config.toml
model = "CTC audio transcriber"
dataset = "strings of digits, spoken by a formant synthesiser in many voices"
train_examples = 39062
gain_aug_db = 10
n_mels = 80
hop_length = 160
input = "log_mel"
spec_augment = false
win_length = 400
tokenizer = "word"
vocab_size = 14
arch = "jasper"
norm = "batchnorm"
activation = "relu"
channel_attention = "se"
depths = [2, 2, 4, 2]
kernel_size = 9
stem = "single"
widths = [192, 192, 192, 192]
init = "torch_default"
residual_init = "scaled_by_depth"
optimizer = "soap"
beta2 = 0.999
lr = 0.005
beta1 = 0.95
shampoo_beta = 0.999
eps = 1e-08
precondition_frequency = 20
max_precond_dim = 512
merge_dims = true
one_sided = false
adamw_lr_other_params = 0.00092
grad_clip = 1.0
steps = 4000
batch_size = 256
epochs = 26.2
lr_schedule = "step"
warmup_steps = 200
weight_decay = 0.1
adamw_weight_decay_other_params = 0.01
Rows from block 4, named by matrix and row number. Rows with one number belong to one channel. Each number is 200 + 40 x the weight over its row's rms, rounded and kept within 0 to 999. All counts start at 0. After the name is the row's rms in percent of the matrix's.
# convs0: first width-9 conv, stride 2 (model.blocks.4.convs.0.weight, 192x192x9), inputs 110-120, a 9 kernel for each
# convs1: second width-9 conv (model.blocks.4.convs.1.weight, 192x192x9, transposed), outputs 110-120, a 9 kernel for each
convs0.6,104,220,222,146,269,199,196,176,172,185,204,211,191,198,197,212,191,187,224,233,185,193,202,177,220,199,185,218,169,122,220,225,198,151,196,236,189,179,254,233,224,258,139,155,237,207,168,173,243,209,189,187,225,161,171,208,184,245,246,198,180,194,190,142,177,208,225,206,205,173,177,179,162,250,208,215,208,264,250,188,171,150,263,165,193,211,200,188,215,196,157,215,181,146,194,181,190,177,217,153
convs1.6,110,256,173,152,126,205,288,180,215,183,212,170,204,186,199,168,197,214,169,179,162,140,242,123,245,155,203,207,222,217,247,178,188,220,228,251,183,235,107,135,155,241,281,182,154,172,192,171,182,264,209,187,216,221,185,207,181,196,187,191,200,239,213,151,200,168,240,196,170,197,231,178,172,194,270,137,231,181,194,276,148,171,216,129,213,191,234,171,196,180,139,208,217,216,221,203,187,170,198,190
convs0.7,104,161,234,224,194,207,176,222,212,199,205,198,222,214,172,193,119,185,200,221,202,187,225,188,141,191,249,189,251,244,182,192,141,267,194,255,156,154,118,258,182,209,223,205,216,235,185,182,225,186,182,219,218,169,175,176,169,212,201,189,168,189,177,210,187,237,198,146,197,187,188,227,195,192,201,243,174,222,291,235,124,216,193,181,160,162,209,192,188,222,207,153,151,183,278,206,178,226,216,211
convs1.7,107,234,178,165,200,219,240,230,144,249,174,223,219,163,167,194,231,266,181,210,165,194,191,185,216,216,304,149,180,176,100,188,233,191,202,236,193,181,182,151,217,166,218,189,225,232,162,231,202,214,206,176,182,159,182,205,196,209,211,202,201,200,200,191,163,275,214,265,273,213,123,144,176,188,114,222,180,173,230,207,170,253,210,304,274,161,228,227,190,144,246,188,193,202,227,183,165,201,168,192
convs0.8,113,190,245,196,245,197,124,181,140,185,208,258,236,191,207,168,225,189,169,184,225,227,223,193,204,171,176,258,141,177,196,216,167,138,192,298,142,224,236,264,185,161,177,269,222,161,220,194,209,207,242,222,211,210,185,195,200,220,165,185,140,230,214,202,164,141,190,220,244,212,186,149,224,196,173,181,244,230,167,165,207,184,179,112,155,210,199,189,178,223,217,168,218,169,163,188,169,183,257,205
convs1.8,110,151,161,178,198,177,165,259,241,169,184,247,202,216,164,222,221,191,198,176,169,210,189,158,202,134,284,250,161,86,196,223,245,190,248,269,233,204,176,170,188,170,192,197,277,207,211,185,189,247,194,206,229,204,200,212,189,175,195,167,189,171,206,222,131,191,237,232,183,202,188,107,201,135,215,166,201,166,235,194,213,252,153,283,159,255,241,170,120,227,170,230,164,206,185,220,186,206,179,193
convs0.9,111,143,148,180,225,120,239,190,141,216,196,154,192,182,180,192,187,160,231,205,206,198,214,195,201,187,213,233,224,173,206,200,145,240,186,160,145,203,164,227,219,225,262,202,285,194,206,203,191,219,265,210,192,202,190,194,167,218,224,235,169,256,129,168,162,181,237,199,189,222,235,245,181,186,216,197,205,209,196,213,262,135,208,236,220,178,198,206,271,235,159,174,249,256,236,164,205,155,196,212
convs1.9,113,278,266,123,183,128,175,148,184,187,239,180,169,228,205,149,163,198,188,161,205,201,160,231,189,186,145,193,185,247,262,221,190,179,202,233,231,154,163,190,157,199,188,230,144,180,225,225,244,194,207,209,214,234,204,194,171,182,197,200,176,178,248,203,257,185,186,192,214,186,226,224,151,226,200,196,194,123,218,186,233,150,189,229,195,218,201,158,222,173,168,239,164,203,250,158,211,233,219,180
convs0.10,100,235,156,122,127,265,299,209,162,229,215,217,237,199,167,179,228,163,234,252,226,196,217,216,177,216,190,192,222,169,175,185,239,270,164,193,224,194,263,195,193,223,177,172,200,242,223,222,189,200,210,224,243,151,161,163,252,255,197,199,208,177,157,160,229,176,161,159,250,204,205,191,183,180,167,199,228,147,175,162,175,193,212,151,220,157,193,229,178,175,210,228,192,258,140,185,176,107,289,207
convs1.10,106,207,164,192,247,142,209,254,229,240,188,215,197,181,197,217,213,209,203,174,201,221,185,195,153,238,185,219,202,266,151,206,154,218,148,188,277,223,222,179,156,253,177,228,195,191,214,161,198,258,173,227,186,158,185,203,191,177,220,168,205,245,177,212,196,151,201,202,160,192,242,258,216,162,235,134,211,248,177,252,176,242,157,230,174,176,235,238,130,249,227,215,201,206,181,196,204,172,185,200
convs0.11,091,174,240,180,161,178,214,220,234,196,196,188,227,214,205,253,124,136,234,163,111,177,216,225,232,135,218,222,211,234,168,221,149,184,241,214,160,185,212,217,221,233,225,217,166,243,212,203,199,237,201,210,207,123,237,154,258,158,218,169,209,201,312,183,184,230,237,217,166,239,241,237,199,164,219,161,202,178,198,248,157,226,211,175,189,181,209,169,201,179,209,233,221,242,152,282,214,262,155,173
convs1.11,098,137,229,213,254,252,187,184,210,196,235,223,169,254,193,180,203,186,163,335,309,336,275,298,233,199,232,166,174,168,157,160,182,238,190,153,218,152,169,194,182,198,238,148,216,222,246,205,226,226,197,183,197,186,214,218,200,169,192,195,231,143,144,280,231,200,204,238,209,232,212,211,186,183,208,205,201,225,190,195,132,162,161,174,168,151,181,208,160,222,303,197,199,195,201,187,184,208,202,243
convs0.12,097,258,201,257,208,206,176,106,197,276,169,205,215,212,239,236,263,171,199,202,197,192,214,235,202,194,198,225,110,156,223,287,243,249,158,148,184,196,220,207,138,129,223,216,255,213,226,244,252,255,175,252,228,175,207,158,172,234,251,182,197,109,230,235,230,190,157,164,160,291,265,243,171,115,224,288,283,159,168,157,185,207,190,171,119,240,180,265,207,207,153,150,206,174,217,227,151,149,182,238
convs1.12,096,303,243,242,153,168,141,215,211,93,175,215,214,206,225,197,166,202,213,254,207,220,220,224,202,198,194,183,130,190,227,228,201,262,229,150,222,236,221,219,171,121,185,220,267,190,196,222,138,220,182,235,218,180,181,176,228,172,203,200,208,212,217,228,218,186,150,240,236,200,202,190,221,177,257,231,210,251,220,92,161,171,308,108,204,199,232,111,217,269,212,205,189,137,193,166,165,221,164,218
convs0.13,108,205,252,293,199,185,265,239,266,199,204,192,199,215,237,179,232,217,166,195,238,197,114,195,218,176,202,228,203,211,237,179,183,203,148,222,215,209,184,206,183,202,157,221,161,222,262,144,204,190,243,200,198,235,175,226,161,179,204,198,257,186,229,190,223,205,200,212,128,143,146,150,184,139,257,143,177,203,178,204,204,216,309,225,197,185,198,222,184,199,190,224,117,209,211,189,226,154,210,204
convs1.13,106,276,166,213,245,220,234,177,223,197,193,245,164,192,236,191,223,255,149,220,230,249,274,254,191,222,231,206,123,176,220,231,191,235,182,225,161,171,178,229,254,200,214,236,203,224,169,194,172,153,147,225,178,222,176,180,183,192,191,239,138,216,207,221,235,226,241,99,193,166,211,180,282,165,215,221,242,153,263,239,243,211,247,251,232,146,177,208,165,200,256,195,176,207,160,168,177,216,204,169
convs0.14,078,197,247,182,223,238,161,194,120,212,171,199,199,214,250,208,169,202,202,206,231,228,193,134,184,308,278,114,203,243,201,166,190,156,155,216,174,222,211,164,171,283,145,213,163,178,218,175,181,184,193,211,215,257,178,229,199,245,187,225,105,199,237,202,186,186,179,120,168,211,186,203,193,144,244,215,199,214,248,225,192,165,199,233,186,214,200,246,167,206,168,150,163,243,297,194,215,216,197,204
convs1.14,072,202,237,143,148,216,267,158,261,106,209,213,209,217,219,204,190,231,211,190,184,185,197,199,183,203,171,255,175,154,154,278,204,253,177,213,303,208,198,98,250,224,181,191,246,301,171,228,192,191,216,221,181,196,199,173,247,189,251,183,228,235,221,159,187,178,213,179,185,213,143,261,157,152,174,178,230,179,191,218,193,239,166,210,270,282,219,212,159,266,204,188,251,214,285,197,209,197,205,172
convs0.15,085,180,218,206,226,162,89,85,223,232,185,243,183,215,185,193,220,147,162,159,212,212,239,212,194,183,168,182,110,163,216,172,223,127,201,205,149,219,192,147,213,200,177,200,188,244,240,166,224,171,217,238,255,230,210,155,183,181,206,158,195,78,235,218,169,106,209,123,163,232,301,172,198,107,263,259,182,201,207,177,267,187,169,198,179,185,198,216,205,208,219,166,225,192,201,178,211,165,220,220
convs1.15,092,179,209,160,169,157,182,228,259,157,211,172,194,214,200,220,217,182,193,183,197,123,85,176,209,189,132,185,177,251,157,149,173,151,196,238,149,184,164,204,197,211,231,223,166,177,209,182,192,229,231,199,180,193,170,196,209,223,189,199,145,191,220,235,253,207,251,191,276,97,220,265,190,193,234,174,155,196,179,229,285,191,193,206,230,210,183,246,208,162,232,246,212,199,216,214,172,230,284,215
convs0.16,107,228,176,143,163,194,215,169,225,213,219,165,161,199,216,140,190,164,165,174,160,241,226,173,190,149,189,210,218,224,184,197,220,163,200,175,191,183,162,206,216,199,178,212,226,269,206,178,240,169,192,213,170,263,195,97,165,273,193,191,168,271,119,167,221,203,246,197,191,257,202,175,191,162,165,157,227,194,134,213,222,260,233,210,274,177,163,215,198,193,234,201,235,181,182,232,158,177,117,202
convs1.16,109,198,159,228,98,196,150,199,241,221,195,154,212,140,200,168,202,169,233,208,158,211,122,196,203,236,205,171,177,338,152,196,198,144,227,180,91,182,259,203,152,124,211,193,235,166,189,214,192,157,227,196,227,145,218,150,217,218,207,162,251,187,214,158,251,173,253,188,244,192,155,235,195,245,133,157,142,211,213,160,244,182,213,192,226,228,187,182,231,113,278,191,199,191,194,236,186,224,203,186
convs0.17,127,178,223,186,47,237,138,215,238,302,178,180,193,183,198,155,233,207,195,196,201,188,211,165,230,242,131,185,211,150,195,246,187,151,197,240,190,212,197,229,264,205,169,169,223,234,204,178,219,200,218,154,195,205,220,260,171,214,203,149,239,147,115,213,187,192,190,208,229,176,214,176,168,327,194,195,253,151,175,233,117,143,173,237,121,217,174,183,227,186,203,173,173,189,213,199,243,131,220,278
convs1.17,119,236,222,251,224,208,219,203,164,168,224,177,221,195,203,165,196,237,225,225,168,225,185,182,246,176,181,144,274,247,200,178,149,137,234,141,149,271,292,141,211,180,236,210,219,115,182,184,189,182,197,172,196,226,167,139,260,193,169,241,241,160,162,237,223,164,194,226,188,182,136,179,170,163,223,213,146,193,198,205,210,214,158,187,289,146,221,224,233,209,164,177,205,204,199,197,181,218,160,218
convs0.18,126,171,250,241,173,204,177,122,129,206,197,256,160,158,228,195,216,165,251,214,231,172,195,197,208,218,194,276,203,177,142,251,268,159,204,186,166,234,176,205,159,199,242,228,180,222,208,236,201,134,233,173,203,225,170,250,172,210,213,255,165,192,213,212,195,162,198,228,281,250,152,173,220,130,225,218,247,220,152,120,115,260,213,196,190,251,237,197,191,150,205,219,129,195,244,206,160,235,173,209
convs1.18,122,207,142,119,176,264,152,227,210,222,174,228,178,224,184,239,237,199,166,209,202,198,203,165,207,129,121,309,149,111,219,230,216,257,209,304,262,191,200,203,214,238,152,234,247,143,198,165,219,250,207,182,245,217,146,220,222,189,214,201,186,202,180,216,224,148,192,219,235,212,213,143,206,202,230,160,225,182,240,224,228,174,226,195,203,234,194,176,131,216,178,208,198,198,209,211,191,211,195,194
convs0.19,108,213,284,170,231,254,140,141,157,207,223,178,184,186,167,199,238,186,188,215,218,206,218,191,186,173,289,221,236,118,178,202,216,176,219,189,196,237,205,252,253,204,179,176,136,182,208,190,228,185,163,190,140,233,216,217,208,206,203,170,241,177,146,229,275,178,166,244,241,227,220,221,237,192,206,140,184,286,166,179,208,200,240,190,182,140,188,213,241,143,235,240,162,246,211,182,237,209,196,201
convs1.19,107,158,178,224,197,129,198,231,246,189,238,169,211,173,193,219,238,157,172,215,203,198,198,210,199,213,198,205,157,198,259,119,231,174,243,233,227,262,138,207,237,202,202,197,196,123,191,212,258,160,211,170,180,157,182,192,190,233,195,217,208,194,225,200,243,248,226,115,240,241,164,180,251,192,161,253,163,242,179,192,195,195,241,137,215,173,143,180,195,243,237,138,175,208,170,217,215,188,161,156
convs0.20,071,199,200,146,176,202,224,183,175,169,232,220,193,175,237,259,173,166,241,187,180,215,184,205,200,197,247,216,234,204,193,202,180,212,209,153,142,183,262,160,222,163,173,200,257,234,207,177,261,224,183,204,212,209,171,128,224,269,229,209,186,226,160,204,220,118,162,196,264,265,165,182,247,149,118,222,295,158,218,260,254,201,236,152,169,212,180,201,229,179,197,185,209,202,258,205,173,230,170,170
convs1.20,074,244,213,165,162,144,154,153,221,237,256,155,180,233,227,150,179,179,189,221,196,159,182,203,183,175,190,215,207,247,212,180,194,133,186,288,140,183,239,179,154,200,176,216,216,219,207,212,234,176,187,207,175,240,178,168,205,202,232,189,177,211,264,187,269,222,208,244,181,195,206,123,226,220,156,157,174,175,181,232,148,138,248,125,251,258,155,169,164,228,253,184,195,236,183,210,247,219,199,172
convs0.21,101,224,142,150,204,203,214,335,187,262,209,165,238,197,182,185,190,228,191,182,228,179,220,186,228,200,186,207,215,233,232,223,169,124,179,249,185,211,248,200,173,250,175,212,160,247,204,181,226,176,196,229,202,201,234,225,146,224,264,180,144,214,202,207,202,204,232,172,229,190,169,154,202,232,263,228,155,202,137,235,67,203,200,204,216,198,175,155,217,211,196,247,116,170,198,232,177,165,307,184
convs1.21,107,155,206,287,249,199,216,211,123,253,186,229,218,196,224,218,132,210,194,235,234,262,226,242,220,264,233,184,186,219,173,203,108,191,222,254,110,237,233,249,157,112,270,205,211,161,170,244,186,222,197,193,162,183,191,207,187,204,216,159,235,214,128,198,181,243,183,225,238,170,133,164,234,227,196,211,182,198,272,216,171,206,209,227,198,200,146,194,236,140,242,161,213,207,181,192,180,203,172,184